A small masked image model, trained from scratch: 40-pixel images, 13.9 epochs.
Rows from block 2 of a small masked image model, named by matrix and row number. Rows with one number belong to one neuron. Each number is 200 + 40 x the weight over its row's rms, rounded and kept within 0 to 999. All counts start at 0.
After each neuron's rows are labels from the 100 images, of 14976, where the neuron reaches its highest value: "responds to" is what is common among them. Only what is clearly more common there than usual is listed. The data: procedural textures in two colours, tilted and lit. In brackets: how many of the 100, against the usual share in percent.
# fc1: MLP up (model.blocks.2.mlp.fc1.weight, 192x48), inputs 0-47
# fc2: MLP down (model.blocks.2.mlp.fc2.weight, 48x192, transposed), outputs 0-47

fc1.126,165,169,182,209,164,201,188,165,160,199,116,189,175,192,232,172,177,274,186,178,164,167,205,159,196,187,161,202,182,248,219,305,162,97,140,119,161,183,185,197,160,178,196,187,188,134,198,147
fc2.126,176,178,183,192,132,210,187,260,182,245,204,231,151,257,168,185,138,170,213,212,177,238,195,139,227,209,275,250,253,231,307,177,153,197,207,150,195,239,209,203,151,163,180,211,146,285,209,217
responds to: black (74 vs 17.2); ground colour: black (56 vs 8.8)

fc1.26,211,187,220,168,188,219,172,235,325,184,222,136,223,172,205,221,224,240,185,187,293,197,196,266,84,208,223,213,216,202,252,176,165,214,222,218,219,199,173,186,220,195,206,177,174,202,110,139
fc2.26,224,143,214,182,136,242,298,177,198,203,187,184,298,267,197,230,214,140,212,227,278,220,228,206,214,183,174,156,139,176,168,216,190,153,232,115,197,174,185,255,218,160,186,241,174,209,206,166
responds to: yellow (56 vs 16.9); pattern colour: yellow (50 vs 8.5); ground colour: black (32 vs 8.8)

fc1.135,161,177,159,211,234,202,138,166,237,164,160,173,192,172,177,186,176,273,103,238,200,176,129,231,176,168,217,230,251,190,165,171,181,223,208,191,142,213,215,135,189,233,136,150,132,143,245,146
fc2.135,204,168,102,226,206,227,176,283,247,216,240,200,196,188,227,189,227,138,209,161,233,165,206,225,154,97,235,191,207,218,161,217,248,138,244,206,282,167,165,238,169,214,180,196,178,179,223,268
responds to: yellow (39 vs 16.9); black (39 vs 17.2); orange (38 vs 17.1); pattern colour: yellow (29 vs 8.5)

fc1.91,204,185,241,177,135,162,171,231,196,212,145,168,176,173,208,236,167,178,192,275,185,101,132,205,186,191,167,149,168,175,157,247,199,166,176,213,166,189,152,146,96,155,158,176,182,203,159,146
fc2.91,268,189,226,196,246,227,274,157,231,184,171,128,209,121,193,180,181,301,224,244,201,241,214,179,208,182,260,129,177,210,231,185,144,188,201,248,132,140,199,182,207,217,165,156,190,238,159,212
responds to: pink (40 vs 16.4)

fc1.148,209,187,178,244,185,191,258,227,235,243,161,219,323,167,240,191,198,119,216,196,125,183,135,191,169,140,172,170,194,242,163,201,201,220,158,176,238,124,244,199,166,158,186,206,169,162,175,247
fc2.148,254,236,224,241,192,249,175,215,261,205,210,169,372,215,186,184,246,169,200,201,150,158,250,113,193,244,211,193,239,184,189,193,206,190,155,138,190,214,215,190,175,199,185,160,204,219,167,197
responds to: yellow (99 vs 16.9); orange (86 vs 17.1); ground colour: yellow (61 vs 8.4); pattern colour: orange (49 vs 8.8)

fc1.133,187,182,187,212,171,148,174,162,181,133,166,196,239,149,179,119,132,220,154,163,124,168,243,208,280,173,201,208,193,159,158,192,197,157,134,161,185,148,232,191,194,167,179,213,108,218,160,165
fc2.133,191,186,183,196,199,142,173,237,215,225,242,217,274,185,157,166,187,219,205,232,122,167,321,176,154,269,177,215,181,198,169,190,198,160,255,241,224,240,241,175,224,135,158,169,186,140,148,164
responds to: brown (64 vs 16.8); ground colour: brown (52 vs 8.2)

fc1.30,175,208,223,217,138,262,162,207,173,171,212,207,210,165,234,208,183,177,237,78,204,247,185,269,146,205,195,145,212,241,198,257,172,130,211,194,217,212,204,254,81,165,228,180,226,206,197,203
fc2.30,188,207,234,227,138,117,222,262,213,179,162,150,274,238,203,229,200,209,216,276,178,160,237,160,214,89,225,270,215,203,166,238,160,243,191,140,207,217,199,219,191,173,236,222,213,165,258,199
responds to: white (59 vs 16.8); brown (46 vs 16.8); pattern colour: white (37 vs 8.5); ground colour: brown (32 vs 8.2)

fc1.81,193,229,290,209,194,236,196,200,207,228,220,182,164,200,262,211,222,180,178,212,225,128,116,267,183,141,245,200,198,134,203,146,189,213,218,217,139,252,273,215,230,222,187,198,225,219,311,215
fc2.81,226,214,164,232,225,90,197,210,242,256,209,262,207,250,178,205,153,225,221,123,156,236,226,208,195,183,161,243,163,201,208,179,145,205,225,157,151,252,203,165,201,212,307,207,230,159,249,242
responds to: red (63 vs 16.3); ground colour: red (44 vs 8.3)

fc1.136,220,185,185,184,189,202,170,328,229,204,263,237,219,159,156,208,163,257,148,197,169,158,115,187,233,205,229,237,234,199,240,212,168,193,218,217,238,265,241,199,189,260,259,178,256,199,268,209
fc2.136,225,217,215,190,154,212,217,188,133,157,225,228,372,232,189,193,218,259,166,175,244,159,170,210,234,211,195,156,215,189,164,213,143,199,241,192,225,241,203,168,243,149,177,208,206,154,147,228
responds to: blue (62 vs 16.5); orange (47 vs 17.1); pattern colour: blue (37 vs 8.2); teal (36 vs 16.2)

fc1.114,207,177,268,193,199,183,270,176,235,210,145,207,217,233,232,240,181,146,227,217,159,107,189,166,164,219,130,170,149,179,172,147,245,181,204,191,141,174,145,211,210,230,151,130,180,277,255,199
fc2.114,169,228,197,137,196,309,150,231,155,248,239,198,183,218,256,210,185,167,202,178,149,174,121,189,223,270,160,233,285,206,256,242,253,217,227,226,189,240,192,222,181,178,178,192,196,124,188,216
responds to: yellow (52 vs 16.9); black (40 vs 17.2); ground colour: yellow (36 vs 8.4); pattern colour: blue (32 vs 8.2)

fc1.63,194,228,211,239,196,171,101,130,204,178,210,160,149,186,153,189,112,192,180,172,166,187,166,172,176,138,178,171,224,188,172,175,173,148,176,189,133,109,148,206,178,216,176,154,141,178,138,182
fc2.63,182,217,164,137,153,221,162,231,219,216,231,176,199,190,194,231,154,151,209,310,236,250,161,215,148,262,211,230,205,176,197,174,212,177,208,273,243,113,219,171,234,221,146,242,140,224,226,139
responds to: pattern colour: red (27 vs 8); ground colour: green (27 vs 8.1); ground colour: teal (26 vs 8.2)

fc1.120,227,179,144,199,155,187,188,175,188,247,191,213,215,133,75,159,146,151,161,302,204,157,195,161,225,207,191,220,202,205,156,214,151,194,181,223,147,196,201,200,156,200,208,193,212,303,227,168
fc2.120,137,203,184,173,243,281,138,243,110,223,163,255,231,127,209,200,156,168,210,217,128,185,222,222,169,226,173,251,231,136,186,236,206,197,186,236,244,267,258,194,206,230,165,206,176,177,225,157
responds to: white (55 vs 16.8); pattern colour: white (46 vs 8.5); ground colour: orange (27 vs 8.3)

fc1.4,224,218,183,188,172,301,140,185,325,163,126,124,238,206,223,250,158,189,195,257,208,199,151,251,182,219,188,204,194,206,170,241,228,196,200,194,275,234,164,184,203,171,179,165,157,212,179,206
fc2.4,172,235,153,187,213,225,248,242,91,209,98,215,145,196,207,187,199,213,225,160,243,202,200,164,204,206,186,189,172,153,172,261,157,204,228,147,303,163,182,279,229,179,234,217,186,225,219,177
responds to: crumpled (68 vs 39.7); yellow (43 vs 16.9); white (40 vs 16.8); black (39 vs 17.2)

fc1.181,206,238,205,162,275,157,150,211,188,193,180,220,183,141,169,209,218,211,207,193,259,224,156,264,120,235,222,216,247,171,153,154,261,128,192,268,232,197,213,236,171,297,237,251,218,198,228,210
fc2.181,185,221,147,201,270,222,209,137,129,181,225,268,228,258,177,157,220,121,159,278,212,191,200,153,223,207,204,151,244,191,266,239,225,242,208,154,155,162,224,179,195,223,263,222,135,214,184,198
responds to: black (52 vs 17.2); ground colour: black (38 vs 8.8)

fc1.182,222,192,176,182,217,175,189,201,182,208,251,221,160,193,166,247,158,214,168,290,199,182,88,233,192,204,171,142,189,153,251,214,188,269,168,103,216,211,239,168,214,139,256,209,215,174,244,257
fc2.182,201,243,228,189,169,221,216,232,165,186,157,200,200,185,252,268,203,169,234,203,194,117,161,261,235,215,250,214,82,187,214,237,216,169,186,246,177,239,206,228,154,200,81,179,239,176,166,214
responds to: yellow (49 vs 16.9); blue (48 vs 16.5); pattern colour: blue (33 vs 8.2); pattern colour: yellow (27 vs 8.5)

fc1.178,214,222,201,169,234,150,307,270,164,162,238,214,150,209,132,190,268,202,212,146,137,187,225,178,196,235,212,170,208,130,235,174,167,171,209,204,197,183,277,207,188,239,221,232,285,218,154,205
fc2.178,213,196,148,190,204,355,174,152,153,194,214,221,234,216,222,189,222,138,165,190,243,159,187,170,190,160,163,182,205,282,207,186,196,212,218,165,217,247,215,225,137,111,199,218,223,255,214,204
responds to: crumpled (80 vs 39.7); red (36 vs 16.3)

fc1.151,250,168,254,202,227,125,211,251,226,198,187,240,197,190,170,227,206,263,217,188,179,159,227,183,172,177,181,156,158,195,271,130,192,235,184,157,172,280,195,269,110,149,212,244,164,171,137,190
fc2.151,216,213,199,231,229,142,251,249,274,166,110,162,257,136,189,205,240,205,172,159,224,217,246,162,169,202,246,220,192,226,259,211,186,216,164,269,196,123,192,221,148,211,160,130,166,166,241,199
responds to: brown (68 vs 16.8); white (64 vs 16.8); pattern colour: brown (39 vs 8.6); pattern colour: white (36 vs 8.5)

fc1.117,249,183,229,154,143,141,179,217,210,132,181,191,196,176,211,235,187,109,159,192,156,182,232,122,169,197,160,190,153,150,208,171,154,173,132,246,195,246,187,149,148,242,189,206,131,153,148,192
fc2.117,259,267,214,209,188,251,198,212,225,118,143,136,168,176,177,208,247,222,223,180,220,214,274,213,229,200,253,129,188,190,187,247,213,246,173,218,175,188,181,186,170,197,138,154,203,291,177,115
responds to: pink (63 vs 16.4); brown (60 vs 16.8); pattern colour: pink (35 vs 8); ground colour: brown (32 vs 8.2)

fc1.107,178,195,218,170,215,169,226,240,179,137,173,180,179,186,299,141,280,168,220,182,252,164,119,277,240,185,232,169,165,153,191,197,175,178,189,181,225,102,233,217,187,186,185,225,254,230,211,244
fc2.107,304,273,227,203,201,170,193,144,254,232,189,208,258,170,174,184,218,203,232,220,257,232,293,88,177,148,160,190,149,212,201,184,159,168,194,231,183,179,227,221,163,176,175,227,209,158,226,191
responds to: black (68 vs 17.2); ground colour: black (44 vs 8.8); white (41 vs 16.8); pattern colour: white (30 vs 8.5)

fc1.41,215,199,171,193,199,352,163,195,341,165,194,295,191,198,199,228,210,184,209,258,134,165,181,167,179,161,191,199,227,220,213,212,195,204,189,204,212,223,248,207,208,180,223,192,213,177,176,206
fc2.41,171,216,161,285,251,229,167,183,190,191,180,250,144,132,130,170,262,186,240,232,204,169,184,161,188,222,244,186,158,184,200,240,166,240,201,158,252,197,226,253,156,113,242,223,170,212,278,197
responds to: crumpled (71 vs 39.7); white (63 vs 16.8); yellow (52 vs 16.9); ground colour: white (32 vs 8.3)

fc1.156,116,217,208,185,151,232,128,200,147,166,171,238,170,235,182,224,159,181,210,162,242,170,242,173,198,151,169,230,192,188,96,212,235,147,126,253,217,190,203,137,153,243,211,136,182,169,174,190
fc2.156,253,205,227,171,170,174,215,189,173,157,192,162,123,208,226,229,194,214,219,213,228,214,195,109,208,201,183,212,164,198,83,219,286,195,213,306,221,171,183,247,235,137,197,179,201,178,263,191
responds to: white (52 vs 16.8); pattern colour: white (45 vs 8.5); brown (40 vs 16.8); black (39 vs 17.2)

fc1.5,53,206,184,182,272,184,156,190,198,271,193,181,240,267,78,221,223,151,204,196,173,152,236,251,179,184,204,215,185,208,235,197,187,201,204,201,188,163,166,181,161,182,192,208,186,240,212,171
fc2.5,249,154,244,179,184,216,207,182,207,130,200,157,239,211,224,180,223,214,208,245,278,175,98,144,251,200,250,119,199,209,232,190,180,127,135,221,161,137,169,207,197,206,201,154,172,244,219,238
responds to: purple (75 vs 16.6); black (52 vs 17.2); pattern colour: purple (50 vs 8.1); ground colour: black (33 vs 8.8)

fc1.36,347,184,170,199,152,270,206,166,163,284,192,197,226,145,144,186,157,189,189,265,251,173,221,144,242,238,164,232,213,231,173,196,181,228,176,243,219,184,223,235,218,215,217,200,212,240,226,183
fc2.36,274,206,239,231,111,100,206,147,219,157,193,138,180,254,170,175,253,199,185,217,294,233,213,213,238,190,241,150,195,249,183,206,237,174,183,152,194,167,156,236,226,164,210,170,209,192,185,253
responds to: dotted (28 vs 3.3)

fc1.10,172,174,197,207,167,175,140,177,195,166,247,169,169,185,159,202,179,262,227,240,204,120,176,185,169,172,183,206,127,246,118,115,211,177,98,208,160,198,184,208,152,195,219,162,184,114,199,188
fc2.10,230,153,211,215,223,224,275,114,218,187,228,233,139,184,214,189,157,139,254,190,215,154,187,255,163,193,110,180,120,211,186,183,167,252,195,257,257,172,232,245,195,243,251,215,213,231,164,179
responds to: yellow (39 vs 16.9)

fc1.183,144,134,264,175,197,211,176,150,247,165,169,167,169,188,129,227,179,191,145,244,245,254,152,132,169,220,239,244,172,115,184,148,222,164,185,189,202,224,166,197,228,142,159,174,222,223,264,210
fc2.183,178,212,163,216,187,185,133,194,175,152,193,248,109,229,133,160,201,209,170,160,175,175,202,283,207,238,153,164,190,216,212,216,140,180,196,283,252,294,250,188,172,219,226,234,208,174,241,248
responds to: green (42 vs 16.8); white (38 vs 16.8)

fc1.166,173,168,166,128,173,215,138,215,261,163,220,198,179,202,285,213,274,132,157,140,191,209,179,207,259,190,204,234,169,127,167,170,182,159,139,232,242,200,235,162,181,183,171,128,207,168,156,185
fc2.166,222,258,178,164,142,200,157,60,205,170,240,212,201,192,223,242,246,210,254,255,205,203,218,176,202,169,148,149,169,193,145,165,212,210,237,170,143,239,161,245,250,189,220,160,208,176,247,251
responds to: black (68 vs 17.2); white (66 vs 16.8); pattern colour: white (42 vs 8.5); ground colour: black (41 vs 8.8)

fc1.186,201,174,203,200,173,204,266,245,206,204,214,212,215,209,205,218,184,217,183,134,242,175,186,160,194,262,200,197,189,168,250,225,161,229,340,296,208,270,258,232,197,129,172,220,174,197,255,203
fc2.186,201,137,178,163,141,241,169,248,174,144,226,274,192,240,152,157,200,158,205,296,182,244,204,215,207,186,229,211,196,192,173,146,229,215,254,133,146,155,223,209,152,233,223,260,207,258,195,140
responds to: orange (39 vs 17.1); ground colour: orange (27 vs 8.3)

fc1.1,221,192,112,217,158,227,190,171,212,215,179,168,178,109,164,151,145,160,182,202,187,166,74,176,276,143,209,272,206,220,181,188,192,217,225,190,129,228,206,176,243,175,166,196,190,206,232,214
fc2.1,199,111,207,147,159,245,253,266,167,200,215,198,177,162,202,155,253,225,158,175,291,214,169,164,206,157,230,212,251,203,255,143,214,167,191,187,247,227,130,144,247,159,156,194,233,239,214,217
responds to: blue (71 vs 16.5); pattern colour: blue (60 vs 8.2); yellow (43 vs 16.9); ground colour: yellow (34 vs 8.4)

fc1.78,177,193,166,156,206,154,294,281,241,160,215,230,132,211,205,199,109,173,136,237,249,188,222,189,164,116,183,175,225,198,260,182,198,195,199,225,165,176,264,176,192,248,204,194,268,183,226,201
fc2.78,241,222,156,177,257,188,239,172,228,178,196,161,181,229,239,225,162,148,114,243,194,164,229,295,261,181,224,190,188,177,163,182,194,154,155,161,213,192,269,207,191,129,243,130,263,235,225,189
responds to: teal (42 vs 16.2); pattern colour: teal (28 vs 8)

fc1.6,228,225,183,171,135,153,173,121,203,247,271,199,181,235,163,141,198,276,160,181,136,177,149,145,182,203,198,187,152,201,221,169,189,185,149,217,210,234,158,109,210,158,183,141,161,175,169,160
fc2.6,157,159,174,212,241,162,205,208,180,273,185,247,95,151,188,149,213,212,189,251,237,196,278,250,209,212,157,142,156,170,173,214,164,182,218,238,159,185,227,228,219,203,206,213,170,237,106,264
responds to: fine scale (61 vs 29.6); white (42 vs 16.8); brown (38 vs 16.8); pattern colour: white (36 vs 8.5)

fc1.131,188,154,179,211,184,157,173,187,138,191,145,154,174,191,159,182,189,270,158,137,183,153,124,147,158,156,119,222,169,227,204,131,177,178,145,189,269,187,174,151,208,215,232,169,197,160,205,261
fc2.131,247,172,199,190,202,259,258,115,217,197,210,170,198,280,189,121,226,192,167,130,215,177,234,168,151,217,183,198,230,242,128,201,169,261,226,143,133,195,197,199,174,269,255,164,244,202,214,215
responds to: brown (52 vs 16.8); white (50 vs 16.8); ground colour: brown (37 vs 8.2); pattern colour: white (32 vs 8.5)

fc1.70,185,220,231,216,222,231,233,222,194,169,205,238,183,257,287,212,227,230,180,130,214,215,78,188,210,167,175,205,152,190,250,141,244,192,250,185,231,190,243,199,228,191,149,218,170,129,114,174
fc2.70,158,250,121,196,263,202,212,122,216,174,198,143,148,254,225,252,206,256,192,164,171,281,182,205,161,218,184,168,186,173,194,243,208,289,219,226,179,163,165,287,178,204,175,199,224,206,143,198
responds to: white (91 vs 16.8); red (53 vs 16.3); ground colour: white (52 vs 8.3); pattern colour: white (39 vs 8.5)

fc1.155,243,216,156,155,276,120,196,219,205,183,139,246,188,190,183,184,199,208,253,213,197,169,194,160,205,201,201,174,67,167,215,210,134,272,195,195,185,254,199,148,173,154,185,246,251,177,193,157
fc2.155,214,206,158,200,129,189,142,195,196,221,163,268,235,189,218,230,198,186,246,265,172,173,211,265,231,282,172,294,191,206,156,215,162,197,148,185,122,159,213,208,262,199,152,251,169,162,161,213
responds to: pattern colour: teal (26 vs 8)

fc1.138,170,160,214,159,190,177,246,282,220,190,185,187,141,215,118,262,250,203,140,180,310,235,179,154,242,195,218,209,207,103,214,207,222,182,202,194,208,164,261,170,170,167,201,186,231,190,260,208
fc2.138,251,217,177,258,181,256,194,200,170,230,232,112,218,203,125,279,220,237,172,193,169,201,252,179,163,198,170,199,184,294,143,155,220,160,187,163,201,176,208,217,223,247,151,164,214,284,207,155
responds to: purple (59 vs 16.6); green (52 vs 16.8); ground colour: purple (36 vs 8.5); pattern colour: green (31 vs 8.7)

fc1.34,182,185,203,199,173,293,230,198,136,225,193,263,188,156,103,225,169,190,299,206,185,162,133,182,232,215,205,280,205,178,184,215,193,237,200,222,146,206,202,220,220,215,235,227,246,256,262,152
fc2.34,227,225,190,211,279,180,118,243,228,237,188,213,180,154,223,168,292,214,162,139,263,122,113,164,201,184,149,183,235,224,245,227,206,231,190,193,208,197,161,209,176,203,244,246,216,144,205,244
responds to: blue (42 vs 16.5); pattern colour: blue (35 vs 8.2); ground colour: orange (31 vs 8.3); dotted (27 vs 3.3)

fc1.171,173,192,179,210,272,165,206,204,253,146,236,240,195,112,199,218,206,169,132,124,204,151,169,259,184,241,200,269,182,174,187,185,171,113,192,177,210,205,183,200,238,235,218,241,165,183,142,116
fc2.171,199,143,190,208,155,233,192,160,188,215,195,186,123,235,179,145,243,241,248,232,226,144,301,255,258,199,149,163,242,193,163,128,152,144,229,212,151,222,198,217,264,226,168,169,222,206,211,175
responds to: fine scale (65 vs 29.6); crosshatched (43 vs 3.3)

fc1.49,234,217,234,173,186,144,274,264,270,195,199,218,129,193,266,95,168,176,187,202,182,132,190,195,136,194,182,115,229,193,227,207,187,173,203,197,194,117,177,196,200,254,182,198,232,212,225,235
fc2.49,189,198,222,156,199,205,212,227,227,138,203,234,184,221,297,153,183,123,212,219,173,256,204,267,274,215,209,254,227,142,158,251,180,252,231,189,205,186,217,113,170,135,188,151,199,165,178,158
responds to: green (56 vs 16.8); grey (38 vs 16.5); purple (36 vs 16.6); pattern colour: green (36 vs 8.7)

fc1.130,180,209,221,153,186,131,247,250,213,212,143,225,120,192,161,269,152,194,151,199,163,304,156,185,219,165,177,181,228,142,161,206,189,173,189,200,215,92,151,178,154,195,213,203,236,214,210,206
fc2.130,192,195,218,189,224,112,208,207,218,211,232,311,146,185,116,244,185,220,184,237,288,139,208,240,126,185,198,220,166,209,259,210,224,174,154,171,235,188,200,169,243,210,258,200,212,193,152,163
responds to: grey (44 vs 16.5)

fc1.61,213,247,220,179,191,148,260,232,211,187,226,261,138,180,209,123,131,205,206,230,168,225,241,249,117,125,207,222,156,223,223,167,230,212,277,185,170,182,145,225,201,241,222,271,245,235,193,213
fc2.61,215,188,199,245,226,175,176,190,211,205,220,265,136,205,227,151,147,173,193,195,202,192,241,188,248,258,285,163,156,111,222,264,137,191,261,232,204,178,138,193,194,122,212,272,181,172,201,186
responds to: white (80 vs 16.8); ground colour: white (44 vs 8.3); pattern colour: white (36 vs 8.5)

fc1.142,192,106,164,186,208,146,209,194,221,240,108,193,202,158,172,195,196,213,173,189,183,133,116,161,187,170,161,208,318,162,193,201,189,299,198,179,166,218,180,203,153,235,166,216,182,199,206,217
fc2.142,169,229,135,241,212,211,259,152,272,185,169,204,190,173,175,170,211,171,263,163,264,183,179,194,175,237,186,161,217,219,240,270,179,218,178,201,247,124,189,111,215,214,160,115,204,272,203,176
responds to: teal (47 vs 16.2); blue (43 vs 16.5); pattern colour: blue (26 vs 8.2)

fc1.52,222,200,175,229,254,133,201,207,217,171,135,188,213,137,135,178,217,223,156,142,177,152,157,207,138,224,161,198,196,169,217,262,117,180,251,209,134,223,208,202,186,207,180,247,181,273,208,112
fc2.52,184,148,189,200,227,238,173,175,146,204,153,159,121,213,253,216,230,256,166,202,249,208,228,249,193,261,239,225,222,163,125,166,124,205,197,235,177,134,168,244,228,252,193,157,221,215,155,275
responds to: orange (42 vs 17.1); ground colour: orange (29 vs 8.3); ground colour: red (27 vs 8.3)

fc1.106,184,177,253,138,231,175,133,133,217,190,148,126,224,217,208,214,153,192,257,167,183,182,167,148,167,163,103,198,160,170,185,146,217,167,234,170,135,183,225,180,239,168,175,183,126,206,243,176
fc2.106,87,206,173,185,252,169,158,212,170,212,174,247,197,144,223,210,145,185,160,176,200,233,176,194,198,205,221,225,201,203,199,118,208,265,262,256,164,284,211,250,155,233,205,281,228,185,227,167
responds to: blue (57 vs 16.5); yellow (51 vs 16.9); pattern colour: blue (37 vs 8.2); ground colour: yellow (31 vs 8.4)

fc1.104,188,229,205,176,232,186,207,231,214,211,232,211,221,240,140,301,222,129,178,211,168,177,187,190,245,187,226,149,222,243,266,205,189,131,266,253,206,180,151,211,168,142,137,243,170,119,243,173
fc2.104,199,274,202,201,200,241,91,223,148,261,227,178,247,227,166,227,186,227,193,147,156,129,211,202,220,183,173,177,135,224,143,186,217,243,201,268,263,118,190,202,169,212,193,170,199,135,209,198
responds to: red (48 vs 16.3); green (47 vs 16.8); pattern colour: green (29 vs 8.7); ground colour: red (28 vs 8.3)

fc1.123,186,237,175,189,256,174,185,165,171,204,209,248,191,184,181,153,215,125,229,86,213,253,256,164,154,237,224,164,218,171,194,185,247,132,193,156,161,187,200,235,185,243,312,208,182,160,186,172
fc2.123,167,302,203,120,206,243,197,198,205,190,202,195,218,224,147,175,221,202,225,235,190,235,86,170,166,167,213,243,213,135,157,200,235,248,173,193,178,158,225,159,263,232,243,172,202,171,284,187
responds to: white (49 vs 16.8); ground colour: white (30 vs 8.3)

fc1.42,216,210,198,161,178,227,239,232,181,226,179,195,201,190,234,189,179,139,157,163,261,260,143,142,226,167,177,199,176,205,190,207,212,190,177,170,216,316,179,191,266,159,176,121,181,109,131,244
fc2.42,161,174,183,239,105,277,236,178,192,218,114,231,227,151,178,168,183,151,220,156,250,148,207,173,214,145,221,177,220,207,202,173,211,250,194,164,145,256,208,188,169,168,276,206,166,246,263,230
responds to: white (74 vs 16.8); brown (70 vs 16.8); ground colour: white (44 vs 8.3); pattern colour: brown (44 vs 8.6)

fc1.162,241,180,150,235,216,223,136,139,186,157,195,168,134,205,168,268,196,204,148,102,240,208,152,236,184,184,226,156,244,135,159,279,159,166,168,197,207,130,192,193,178,204,183,176,231,244,168,187
fc2.162,158,205,102,204,196,156,170,206,225,189,237,149,184,196,198,180,166,264,230,222,261,210,174,149,170,155,235,236,197,194,173,200,205,176,237,217,193,316,146,182,263,203,141,224,192,213,299,204
responds to: blue (41 vs 16.5); pattern colour: blue (33 vs 8.2)

fc1.177,186,159,180,261,216,234,207,178,197,180,109,211,166,95,147,185,203,217,177,137,164,128,234,188,186,145,160,165,194,211,165,196,219,173,206,194,194,220,160,196,159,243,169,273,186,160,120,140
fc2.177,153,179,256,241,187,197,186,272,193,213,165,216,103,163,169,247,224,208,220,154,234,230,253,220,213,230,201,279,228,179,165,235,145,156,173,240,177,207,184,253,194,156,106,192,260,147,217,210
responds to: crosshatched (30 vs 3.3)

fc1.38,177,175,214,180,245,130,215,215,233,195,179,224,177,197,137,181,102,203,167,183,78,162,234,131,214,240,135,229,157,179,192,189,174,176,192,195,173,184,98,217,200,196,189,240,213,199,183,254
fc2.38,226,211,185,138,130,169,198,122,184,185,133,205,236,210,168,220,155,250,158,180,154,200,205,280,180,266,235,181,202,164,285,152,168,253,270,208,228,220,158,229,179,207,166,168,166,174,237,236
responds to: black (80 vs 17.2); white (61 vs 16.8); pattern colour: black (51 vs 8.5); ground colour: white (34 vs 8.3)